{"image_size": 64, "horizontal_flip": true, "norm": "groupnorm", "weight_standardization": true, "pixel_unshuffle": 2, "optimizer": "adamw", "beta1": 0.9, "decay_fraction": 0.2, "weight_decay": 0.1}
Rows from block 8, named by matrix and row number. Each number is 500 + 25 x the weight over the matrix's rms, rounded and kept within 0 to 999. All counts start at 0. Numbers have three digits each.
# convs0: first 3x3 conv (model.decb.0.0.convs.0.weight, 64x128x3x3, standardized in use), inputs 121-127, a 3x3 kernel for each
convs0.0:542537528505514545480463533449446428465483463467468469485479497507499509507509500499460447492431399491456432467464485464479486480490481492491514498517532492534543495486492494474491505476482
convs0.1:494405493514438531436436517495482481452459451482454461518500494525512517504524490498499475507498451519502497485567492473536450487470487452429491488487524492523533541506509523498497492493508
convs0.2:505497503476481499459492515508519527536541529534532511513485496477443484480444496508439440452364380455393440481435507500412498503437497473483519478486538484515534488509503463508517455474506
convs0.3:491480483497558483504513497446458465478514477465499480473488514498522533516540512494486485523432472520479494434519537527556517541511475463493540504541532524508494482505483491487499527478512
convs0.4:434462497459509513504505508487494520467439477492478468482490482494501517513554560514513523514514521529518507444488520462486515461471496429461479429446487463467481494494482523490475521511491
convs0.5:508495530589499490537545474464455490472444425466516465493494492486523526452469507461473476465501500471491495490556510486528511498501468498514496517514500531501485515530529509532501508499529
convs0.6:520525494456543496472513512503496522519509507485460491498461465469485496510516524494491492493430461479456488488488538548503528513484501503494510521543537515545496489499508516489516487478490
convs0.7:513498484405490491405482507489500479492500484476462487518505558513532541474513483502471454518487493510512512503515513483428500474448496473492541491536544511538508504509520501495521514494525
convs0.8:527523541442492491453399462468467497522483550514540533488511538491462510460414442520459493491513524457467500505529473472477493494422529453467516491480502475492555513502496510513510465452468
convs0.9:520497490514486504500495508463489476476509478445474494526491484527473480508492506515480488507463467511487498473487502488447481504487524492490518498462484506472499502521476484484505499476488
convs0.10:482479481518526471525527465536549551462499548449500562509516478518560483544575465505509482499535515517528514493518506468508503489536523491526496432510480502509480479490485488483491489493507
convs0.11:491466480503471499554461507511475490502453474529495496545502504488488485494512514514479427491468431505491465514427428527467420510478481494504504472510499505533516535551546517521551502508517
convs0.12:498506482505485497566511480509492453474518483498514469500471496498495526487498529469493481485496472522505454444507488492550527545540505415386474452505523571513498486474485510479472508498503
convs0.13:533486476449425506404453529518506511500518509483490488491511466517500475526502502531506492491450462475469465490467491512444507521487535487486483443455476492538547525512520511508506479471497
convs0.14:524509478476567503506543507474463513483400549520448495508496511513509478547548476463487518486470515500473512506540546474545566493509535459460525477461467515509479509492507490488493504487490
convs0.15:493511508489539514499518520481490474465492526441464516534542530460511497518527453497495457488459485476475495461498452458528452491532461460490550461540566481559527473516507456514525499512487
convs0.16:532515479566499479559508442506485501454528512536519491512542496540522507500473458493479513505500488520527504511547502530561445512449489477490498525578547475458509508500492504496515453465504
convs0.17:490521502456466529527447519490529489439463490504462467487497528509531527490479468470466472506444436546547529469454488419429457471517481492506525492518565537515508505516505522482506517519483
convs0.18:509481461444439481492495481512489525531496505528507467520499440471442402479462461501484507502481531487472510550543525486500551517501509544532498538499464496507538493523516482514522511502505
convs0.19:516463474515492509516500514501499492507472475508492509530493520485478533477494499466472447486498462470482497500507518464493532452501534451503529480512541501518544485487489481513521488500489
convs0.20:496489475492484493502484490485496524501513514477486488495474465497463459497464475483483496473436441484469479496506506483482474489481495473477508476478466485479486501503505512495488511492489
convs0.21:502466471510477495513486489498507510507506511472476495496460453486465459495473470487453468498427449514481492490492506475483487491506503457474495473486480493505496505508510504505497499511503
convs0.22:501458468512478456512500478538511544527520512526530508498469473517514496511508495517490533530418492533492519506527537453477494494511501497506515493503497524510504499520494501514518486513530
convs0.23:503500519492492512488495505511532533524528547533543543481478495498485478497480495503529521524540545512521534501493511509513505544520502547506488536508497510493478484489506508503519498490507
convs0.24:493488487498460494500478491468470455486510480445472480522499478514505497515502491503472486472450482490462481474461498479395460495460504485492519497487484500475485494498463474485499505501514
convs0.25:478500500508507489488492483499493500533527522504506509504509498506509506485499481505506503501498500495498490520497502492492475501497485495506517492509486501501489516520505512517511469478468
convs0.26:507513463517478444531513498532538522559572480464516499495488518523507497517473485502510515537499520500523507493470509520465559561556535509523491522484431503485537531523514530517523482471511
convs0.27:510518521514529538512531541524481476488459478474483501519507487506529537490509501499522502511535520500536534490478446468474451495482474471481503461472509494489497466483498486472493515500511
convs0.28:516519506491501508498511515473484467452479489455486485519550541501531526500518512515522504482473485491516537523530537488498539521504539499510532488497516543521497507524522520524530513522513
convs0.29:489496498474520475466443465521508473511536493463457471511497521478445445490452435478481488482518508466472529460490454524549479499510549424520541416435498437379481481465486489482520490455523
convs0.30:496472526484494495502463500537477495535530493557493491514537535460468518471449486480485471462431466457451486472476493540420494509441467523504493550560508483497490511515491522488492532478501
convs0.31:542541496507544517543523526467459436482514456494486465489500503498498490493468482481458448451441426453422421500494492532530492520522519499507493523509518502506551501510529506501538529490504
convs0.32:498513537523566524488501478536416489538484404522522487526478517490494524526505457523529501530547529509525547506488555491447569512499529534435482532509498477451460500502490496523521494481491
convs0.33:495525513457525502514509508479478484517514464501538489515491501504515516472489512492462485478443454480408497530536534528494512547492522480492525515519535503470499522501510516490511519501522
convs0.34:492479495501526483468498500497489450508511482482493493522457530429410548512525535452458506465485470472489462552486482563486461466464487562543487566557512484498456495477472530496520519495498
convs0.35:549486481485449521516528563455494499525522497482468488551544476538473493510531545492493477485545488474507491483467487517455515529484517489491462523488467502495501466445480488509556506515469
convs0.36:473455465524504493488536520543533529467513484463470472488485449496488470508553499525524524508487521497491480518524507480475493472478489551560477458452499509532520535531512514510503487513524
convs0.37:517441476503439513442479506519494479468466485430436492484506445486461438524479463488521525497497531481474500520494480525547477463527465488510464410547535453540517513526540486521528477501485
convs0.38:510488518504508500511518529486486492523429465530470478540436486507462500469477494475486497473500522487512513517501487503500522509549526496495498510446520527501554487479493501520543488519562
convs0.39:495455507514489531518477524513487479508478502474484485485455463464530529478540525505522524534520434539532425505514500478604449481574453506419504399467555460551547504521523499504475504521513
convs0.40:507490552533488482528498495463471541514480430532547517549547523510546486495429430465500492499513518527546538473485516519447522519497502489494519530547495513518462479464454453499485481464487
convs0.41:493465476496460466504478467461473451495516506469481481504503485515503488489480476496457476476429445486473490484473494469465453494468472449484491474489490480502480521529517514529531522541531
convs0.42:502520505496498507475467452511473450496481491523500506507541523535527533553510512506479494489496519487518533502504492510473486493488499517536514480480455502485490477516508487489461492491455
convs0.43:502496497480493501487489494508519535517486560518545564512522525498532472510505445488493486512487470518493495515509512463540495489548485492485502461498534485540506468493523481480489470475481
convs0.44:513483517519494474513520476526447480546486535571493493492502492510504506487500541525524523519567457539535485491553575484582585477553551517455488514438527495460504502532510490539486492510509
convs0.45:536525480532484470547517511521507478527479527479473502503523515490500434492449409487497481503481495488470464504528545504550578517598522548511520524426526503520562523504507505494519493486531
convs0.46:507460462442335475430496544510521543494540535500488500535545453551494448510523501486516469511497504485470504466446521480491541479502510480519430472510406499536514499517515513497503485489493
convs0.47:545499473509481484477493483496486455433456456509467462518495511506431491479460495484533478423429414437411460456484490479466531517429541508495488499522536523522509536545525517527531523498544
convs0.48:465461507488522527507514503505450521493457511447470500486492508447507564476477516467474506493525507466528511454501516436526460464458464505434506494483557496482515495524478478505496487458486
convs0.49:519526474438520438512514436495492553475440555463525522502503511544589518501507459506500498489508517480509515476535518426602499524526502475465496502487457546474413492500499505489494506513515
convs0.50:514483460515480485521498491490506497504521502478491481515512499517484473504487479463438447442424434487453468500508533476465492499492516452472514483489494491488511506515501520513524515519522
convs0.51:516490521479516523488528531484500480470455510477486522522496519490475495506479484474491474486487492480487497497468457452458455491490474476473505466471547474516521473490506481513525468486517
convs0.52:516508512529498528506492517520471508483479542516483506522511446506470457478488495496470472473478444466537489501545502486539504493480479544526500528480481514482525504542478509519492478468492
convs0.53:506515528383510482459523446510519501438441469456479520501524516481564536486550463474466467486461497492507516475456485429415474447526480480503527457440496520514497493516510491490503498532540
convs0.54:541543501466504505553499500430449484434441492464472487466463515503464476519461417480472485472488508479508514527523525487446496514523501480447529493474520521513550523503505507464493510497474
convs0.55:521529495464462520457448483517489487497471501469485504544509517535435436489460467494489510500493505468486506483406482482323476493403513420470463400453467460480487499493491498499523487493500
convs0.56:484517513527494501526517497553518503508503494540502493518518503538509511471476480489512469495543527501521513507491485529523466512515464510480469505473468494429489439440446471483481443434423
convs0.57:524503496487505521500500528504523515492493516510508516533528524514511519506501497463436435469423403467434441493501513468483505482495518482496521465512529490523510506506522496473492497489496
convs0.58:475450496543447479513488410529531492457551513477507516517493492513445475544469469526535529516508560497524553527521508565558493527535486540540474513523468489422445489496505497467470489478471
convs0.59:450478504383445497424412484558562530604582529575541505550498470537463483487474503526521531514505520538527536518507517512489506533490501522511497528499486505476469472484480475484497456447486
convs0.60:482449497466421472444496506397506508446526477480472449535579506533476436494498524476485498466494498469505493500558498494531468498526526445483465461456496500523540489478475506463461513507499
convs0.61:558538512511490501496476509485464489471501509493515486464516502523517463518449428492473487499482514506486513502508487484515480545506487510493497518548513507499484449470485468481482446443447
convs0.62:432486464459499490470496482477483504451485498452516495455497491496527506526530487470501500481485493496497536466519494468536496515553478468511501451498506467516530439491503453492510501517524
convs0.63:527456451558476453516511467448461467472596528506551521511521478529468475519499520516515505506466481503517491510517534554518524530526521490513481527525482506433484507519519498516508493467484